python train.py --model="image captioner" --image_size=64 --crop_scale_min=0.8 --vocab_size=35 --fusion="prefix" --decoder_norm_position="pre" --decoder_head_dim=32 --lr=0.0016 --ema_decay=0.995 --steps=12700 --final_lr_fraction=0.01 --warmup_steps=630
Rows from block 3 of the text decoder, named by matrix and row number. Rows with one number belong to one attention dimension. Each number is 128 + 32 x the weight over its row's rms, rounded and kept within 0 to 255. All counts start at 0. After the name is the row's rms in percent of the matrix's.
# v: attention query, key and value (stacked) (decoder.blocks.3.attn.qkv.weight, 768x256, the v third), inputs 156-207
# proj: attention output (decoder.blocks.3.attn.proj.weight, 256x256, transposed), outputs 156-207
v.3 083 [127 133 194 136 119  77 148  25 129  95  46 155 109 140 114 114 129  69  85 152 117 119   0 133 139 131 137 114  95 153 143 112 113 108 137  96 106  86  57 112 137 135 110 143 165 138  76 128  97  23 157 116]
proj.3 108 [131 140  97 142  94 155 141 129 131 162 144  86 140 146  97 155 133 151 153 100 178 134 145  83  93 101 147 128 149 125 107 101 116 141 128  89 155 147 135 136 110 137  94 147 162 123 205 135 159 134 126 147]
v.4 113 [138 132 138 135 128 193  86  98 126 145 148 142 127 130 129 151 117 124  98 151 110 129  57 137 113 140 130 144 148 110 111 129 101 160 123  88 139 124 248 102 103 150 149 134 131 117 156 161 137 129 150  72]
proj.4 092 [126 125 157 154 132 107 147 142 144 144 113 129 135 122 161 141 127 118 130 125 127 120 109 108 146 125 135 113 143 101 119 157 118 131 126 130 117 103 128 125 147 139 145 104 155 106 133 140 132 177 137 121]
v.5 077 [115 170 164 129 112 103 132  79 127 115 126 110 112 127  79 128 133 109  93 146  87 124  39 124 122 111 115 168 122 114 124 160 173 105 103 114 111 130  40 136 122  79 103 142 122 138 114 140  83  29  87  92]
proj.5 091 [145 137 102 127 112 129 148 119 130 117 132 147 128 117 165 128 121 106 154 114 140 128 124  86 150 117 126  94 129 134  99 130 126 157 112 122  98 120 133 149 116 117 135 144 181 110 159 125 128 130 126 148]
v.6 058 [126  99  96 123 128 168 115 214 131 142 121 133 139 132 128 140 100 107 218 107 190 130 207 108 115 142 119 120 210 111  94 102  78 104 110 114 129 123 252 129 113 129 156 159 106 119 127  90 130 173 145 158]
proj.6 082 [114 130 154 101 128 137 106 122 123 110 138 142 149 107 124 116 145 116 128 111 107 115  65 134 132 106 122  94 166 147 105 178 153 141 122  99 105  97 114 119 112 111 139 111 110 136 125 119 111 109 133 107]
v.7 108 [128 120 114 140 133 141 107 161 142 132 129 119 104 125 115 154 125 149 117  95 106 125 163 114  80 101 157 116 154 111 120 147 144 190 111 145 124 151 152 137 115 183 174 136  72 107 143 124 127 158 144 117]
proj.7 070 [132 110 131 136 119  98 110 118 105 108 111 133 130 143 171 118 136 110 124 148 100 136 133 123 130 152 135 144 124 133 121 163 145 129 120 139 139 106 132 134 126 127 151 102 157 139 128 132 147 125 133 115]
v.8 120 [127 142 118 120 107  36  93 103 113 164  91 122  86 110  93  96 137  94  93 119 129 127  66 128 121 146 120  82 123 118 168 100 146 119 139  58 140 121  23 114 150 117 143 146  70 129 131 129  98  86 124  97]
proj.8 122 [121 136 101 134 131 127 133 116 122 111 130 111 132 116 143 119 111 130 138  97 124 134 143 143 124 104 159 158 108 125 116 113 134 152 137 145 160 135 127 141 138 137 113 147 175 129 152 136 136 136 113 164]
v.9 044 [120  99 149  97 126 144 120  73 116 109 131  72 143 126  88 120 116 175 123 135 158 145 163 118 154 120 161 129 146 135 147 134 156  95 135  97 146 123 115 145 130  75 132 131 116 104 101 161 143 156 161  95]
proj.9 054 [136 123 107 129 132 109 143 124 116 117 127 111  70  92 107  82 115 160 108 114 154 154 108 109 159 107 111  31 151 111 141 100 129 112  99 135  91 125 130 118 131 156 131 114  87 139 107 126 144 100 121 160]
v.10 100 [131  99 135 153 139  85 195 122 131 136 123 123 122 135 124 132 131 142 166 126 140 129 142 128 156 154 113 122  94 158 131 106 152 104 154 143 107 114  72 172 172 154 118 123 151 142 137 140 157  65 142 147]
proj.10 079 [115 155 147 115 123 151 142 133 142 144 139 145 132 116 126 127 120 155 143 129 142 119 154 149 124 118  92 116 131 120 141 113 132  95 140 145 124 145 132 141 136 135 112 140 101 119 123 157 125 126 147 148]
v.11 066 [126 120 136 109 124 154 145 139 135 152  99 127 117 157 108 135 125 155 146 109 127 126 164 152 121 110 146 117 150 176  89 132 174 107  90 152 158 159  70 116 158 169 150 137 110 137 103 167 124 128 164 100]
proj.11 095 [131 127 109 140 110 145  94 129 113 128 142 108 134 103 140 139 127 166 124 127 134 132 164 150 127 141 122 124 119 140 141 125 135 123 137 139 152 138 124 133 154 146 132 123 103 133 143 156 138 119 128 139]
v.12 089 [140 146 115 130  85 108 176 114 119 117 136 117 123 157 119 174 139 161 116 131 129  94 150 123 116 117 127 139  99 144 122 158 160 152 142 116  97 134  84 149  99 135  94 133 125 137 137  77  88  98  87 105]
proj.12 093 [118 145 134 109 117 133 171 132 122 135 166 146 120 122 194 108 131 136 138 100 123 145 111 105 162 133 103 111 123 130 121 108 148 147 110 109  99 114 123  91 135 122 172 131 163 121 125 102 116  99 109 123]
v.13 075 [116 122  67 123 139 147 113 124 150 159 136 133 137 123 128 150 117 172 159 101 116 138 208 115 150 165 133 152  91 117 107 131 177 128 134 143 176 138 140 123 121 212 107 130  91 142 136 149 118 140 103  69]
proj.13 063 [128 123 195  99 120 128 154 139 185 137 129 156 105 112 141 114 113 131 142 139 112 135  65 129 150 154  99  13 109 138 147 128 120  79 144 101 112 151 144 139 175 138 176 110 121 162 116 167 122 122 152 127]
v.14 069 [117 111 139 119 114 109 100 137 155 106 122 121 156 102 106 129 116 119 118 156 123 127  99 134 124 139 156  93 157  93 157 121  82 121 124 130 113  88 137 135 107 106 124 133 109 122 140  66 124 131 167 154]
proj.14 061 [114 122 149 121 127 149 140  92 150 105 137  87 145 134 146 143 139  94 108 105 113 146 104  88 117 128 134 138 153  93 115 125 128 125 113  91  91 108 123  90  91 123 117 104 133 149 131 139 107 148 118 115]
v.15 128 [143 119 169 142 145 132 103 159 140 130  93 108 107 112 149 127 127  93  93 215 116 117   0 119 129 144 127 140 120 114 139 153  93 129 129  75 121  92 126 126 120 135 133 168 136 136 115 219 146  84 188 179]
proj.15 177 [130 151 127 179  81 175 127 117 124 164 113  80 138 134  59 152  74 124 150 121 138  94 131 112  99 122 128 165 178 132  89  90 111 146 110 113 131 133 116 116 135 152  82 100 144 105 170 121 146 153 111 131]
v.16 071 [143 107 198 126 149 148 143 142 150 148 131 187 142 147 108 136 113 172 151 121  82 143 145 105 110 150 129 134 126 159 107 146 116 139 136 116 188 141 141 103 120 229 142 127 137 148 131 221 142 147 148 156]
proj.16 092 [120 103 138 129 138 164 117 138  82 141 112  97 108 136  97 115 128 119 130 142 125  97 132 162  90 126 135 129 148 115 124 150 115 128 142 136  96 138 126 130 148 150 144 101  87 141 104 124 125 163 117 136]
v.17 100 [109 145  79 126  98 111 161  91 106 154 220 118 127 130 134 170 115 160 170  76 131 103  89 130 150 146 110 150 119 133 101 121 104 122 101 161 119 104 102  89 146 106 106 110 139 162 111  69  92 116  79  14]
proj.17 106 [125 141 117 124 107 125 134 152 130 106 165 148 131 131 179 139 141 138 135  82 131 152 146 153 129 130 137 113 114 137 131 163  96 152 158  97 139 122 145 138 146 140 150 150 151 120  95 160 137 113 142 149]
v.18 067 [125 149 105 126  90 153 150  70 119 146 148 115 154 161 144 132 132 153 167 140 186 120 139 122 173 150 121 120 127 100 112  90 120 162 101 123 123 130 128 145 160 149 125  96 161 128 132 158 147 117  97 122]
proj.18 066 [104 112 113 112 178 130 115 145 126 124 124 142 103 145 110 130 145 152 124 156 154 111 154 116  94  94 148 181 148 154 129 122 110 113 154 124 179 122 125 130 141 145 143 125  85 140 157 146 146 157 147 143]
v.19 120 [133 138 103 116  69 143 163 138 103 126  94 133 133 119 143 126 124 109 116 101 114 126  50 117 158 133 133 116 128 148 138 121  94 139 109 108 141 102  18  96 130 104  90  98 174 161 117 109 103  78  98  72]
proj.19 187 [128 133 104 137 122 145 108 123 118 144 128 104 123 124  70 166  74 151 142 139 133 127 156 138 131 111 162 146 134 120 130 105  89 139 155 119 165 131 147 134 108 132 138 156 157 118 151 148 171  99 130 153]
v.20 092 [ 98 114 112 151 134 157 165 139 157 120 171 157 151 134 133 144 148 145 155 139 122 107 151 153 133 152 147 158 165 125 131 105  39 144  77 157  89 111 255 108 112 105 132 121 151 128 115 100 158 187 152 151]
proj.20 084 [ 90  92 153 129 115 111 104 128 119 142 153 109 143 132 191 106 165 142 100 124 159 146 106 106 115 125 111 149 160 127 136 163 118 119 108 123  82 116 131  52 133 115 154 120 118 174 129 108 131 172 115 113]
v.21 091 [105 157 118 126 112 106 220 119 105 142 142 112 121 137 108 119 155 134 154  92 124 126 161 133 125 114 129 118 118 129 109 137 157 123 132 151  66 144  98 146 146 108  48 100 105 131 112 115 121  86 111 119]
proj.21 070 [125 114  88 130 105 111 123 117 114 117 135 172 138 139 116 103 129 162 143 105 166 130 149 112 119 121 132 117 119 105 161  86 105 126 140 127 135 112 134 125 130  75 172 129 150 155 136 110 149 118 124  99]
v.22 073 [143 121 129 115 122  90  70 119  94  72 144 104 191 109 149 140 227 106  77  54 127 140 136 124 180 119  87 109 162  91 166 119 109 137 139 135 138 129  83  80 116 103 102 120 122 140 139 110 140 129 106  85]
proj.22 066 [144 109  84 168 103 139 119 151  95 121 159 115  93 100  66 144 140 129 125 147 129 113 138 121 117 164 157 158 127 112 135 112 101 104 110 128 168 155 135 170  85 123 105 111 161 126 129 139 108 141 119 123]
v.23 075 [128 129 142 134 110 165 150 126  93 134 148 132 131 124 124 147 131 107 110  86 138 128   1 142 107 174 105 119 132 151 125 122  73 111 119  97 159 120 121  81 128 155 126 155 115 116 122 156 115 108 142  47]
proj.23 077 [123 126  94 138  92 129 138 162 102 138 132 110 138 127 125 171 119 142 125 109 139 109 127 117  92 145 166 181 166 144 116 134 118 163 135 114 134 121 101 101 134 155 154 110 162 137 123 160 133 145 147 117]
v.24 056 [124 170 137 119 181  98 181 127  93 105  98 167 137 126 125 148 135 143 136 139 140 107  73  94 172 101 110 116 156 111 156 157 124 145  75 112  99 120 103 159  87 127 115 157 186 143 128 111 132  70 148 144]
proj.24 076 [141 122 140 144  96 109 144 133 112 128 142 118 173 156 129  86 164 104 113 110 123 106  89 113 110 156 121 125 128 130 127 151 136 129 119 140 101 128  95  80 111 129 122 130 152 134 134 119 113 140 113 119]
v.25 134 [114 110 150 134 131  55 133 112 134  94   4 123  95 136 114  76 153  79  91 209 123 137  73 138 137 113 119 151 115 130 148 162 149 115 144  52  83  46 108 167 125 124  94 147 176 131 121 134  89  68 106 120]
proj.25 078 [126 150 127 146  90 114 168 120 119 153 136 124 106 154  76 183  82 148 128 133 143 130 142  89 125  90 130 155 118 143 112  70 115 128 123 127 138 137 155  99 142 129  51 130 130 135 176 100 109 158 118 161]
v.26 105 [146 128 154 119 130  90  85 159 143 130 104 149 114 150 109 127 156 134 154 140 138 124 167 127 139 166 138  94 161 133 148 138 167 123 181 116 114 121 164 116 153 140 149 112 121 138 139 175 166 188 143 170]
proj.26 136 [128 109 125 128 131 148 108 112 148 135 112  88 124 109 127 142 116 153 137 148 145 127 158 167 105 106 125 158 130 114 102 144 121 109 152 161 130 150 132 135 128 127  86 111 114 112 129 139 138 174 139 127]
v.27 118 [123 119  60 121 109 128 124 115  99 134 234 137 163 149 130 142 149 231 215  72 171 123 244 125 154 142 118 119 153 138 101  91 153 149 119 200 140 136 133 116 142 117 165  84 106 123 159 104 128 199 119 125]
proj.27 117 [116 128 144 114 141 119 123 126 143 100 129 156 130 123 168 112 164 134 124 129 113 166 159 160 135 136 136 118 118 131 139 168 134 113 142 152 124 127 137 129 115 117 162 148 115 141  91 133 112 141 148 125]
v.28 092 [122 143  93 118  78 133 140  71 123 132 183 139 153 142 124 143 116 131 111  85 126 112 100 130 133  97 104 147 123 135 113  99  48 138  83 128 101  93 135  82 143  68 119 131 157 122 146  46 116 155  81  72]
proj.28 127 [134 126 109 113 118 132 133 150 118 113 134 136 133 125 168 167 153 125 119 124 151 143 138 117 131 131 145 122 139 125 140 157  91 141 136 131 129 106 162 108 136 133 156 142 169 106 104 140 128 115 118 137]
v.29 129 [117 117 127  99 164 158 134 182 138 148 149 108 147 136 127 126 134 200 200 105 173 130 169 132 157 159 146 119 129 123 115 148 172 119 153 129 150 142 137 141 164 185 171 122 123 134 113 139 159 117 132 140]
proj.29 112 [113 133 151 146 108 154 148 110 123 112 123 141 136 129 112 136 141 119 128 138 107 131 130 161 141 142 110 111 136 134 130 118 108 111 131 130 120 134 118 139 114 141 116 122 103 140 105 153 100 108 146 130]
v.30 052 [146 157 140 175 116 171  52  79 124 125  74 131 143 101  80 101 116  99 102  71 102 128 149 114 108 130 110 136 126 109 119 127 123 142 160 149 109 144  89 142  85  64  97 138 150 137  93 170 144  95 151 118]
proj.30 068 [112 114 112 122 119 135  98 147 146 107 136 157 123 119 122 112 156  91 125 167 129 101  98 100 110 140 135 139 123 138 109 159 138 120  92 126  97 115 105 110 122 117 117 117 114 127 156  80 104 132 125 118]
v.31 058 [100 121  58 101 132 143 115 145 119  75 124 132 136 110 214 143 144 156 211 146 108 149 175 130 119 105 101 179  93 134 115 113 147 108 151 155 140 128 159 122 134 106 139  84 112 153 149  93 144 146 134 139]
proj.31 088 [141 111 147  98 143 128 126 125  99 144 100 148 103 130  59 113 119 145 121 141 126 131 133 160 144 150 130 135 117 126 158 108  96 129 142 116 149 126 139 131 125 127 147 151 108 142 125 160 139  93 125 112]
v.32 062 [170 130 109 180  97 129  93  80 103 134 137 131 127 105 137 184 116 106 145 154 130 126 105 114 135 152 113 112 154 143 163 131  81 174 135 121 118 128 123 173 134 121 152 171 181 139 152 149 123  61 165 103]
proj.32 070 [110 150 163  88 111 108 151 102 134 104 104 148 138 125 129 106 179 107  84 125 104 128  89 162 115 165 117 145 130 136  99 104 166 159  88 150 118 118 128 105 134 135  85 121 125 131 156 137 123 140 113 117]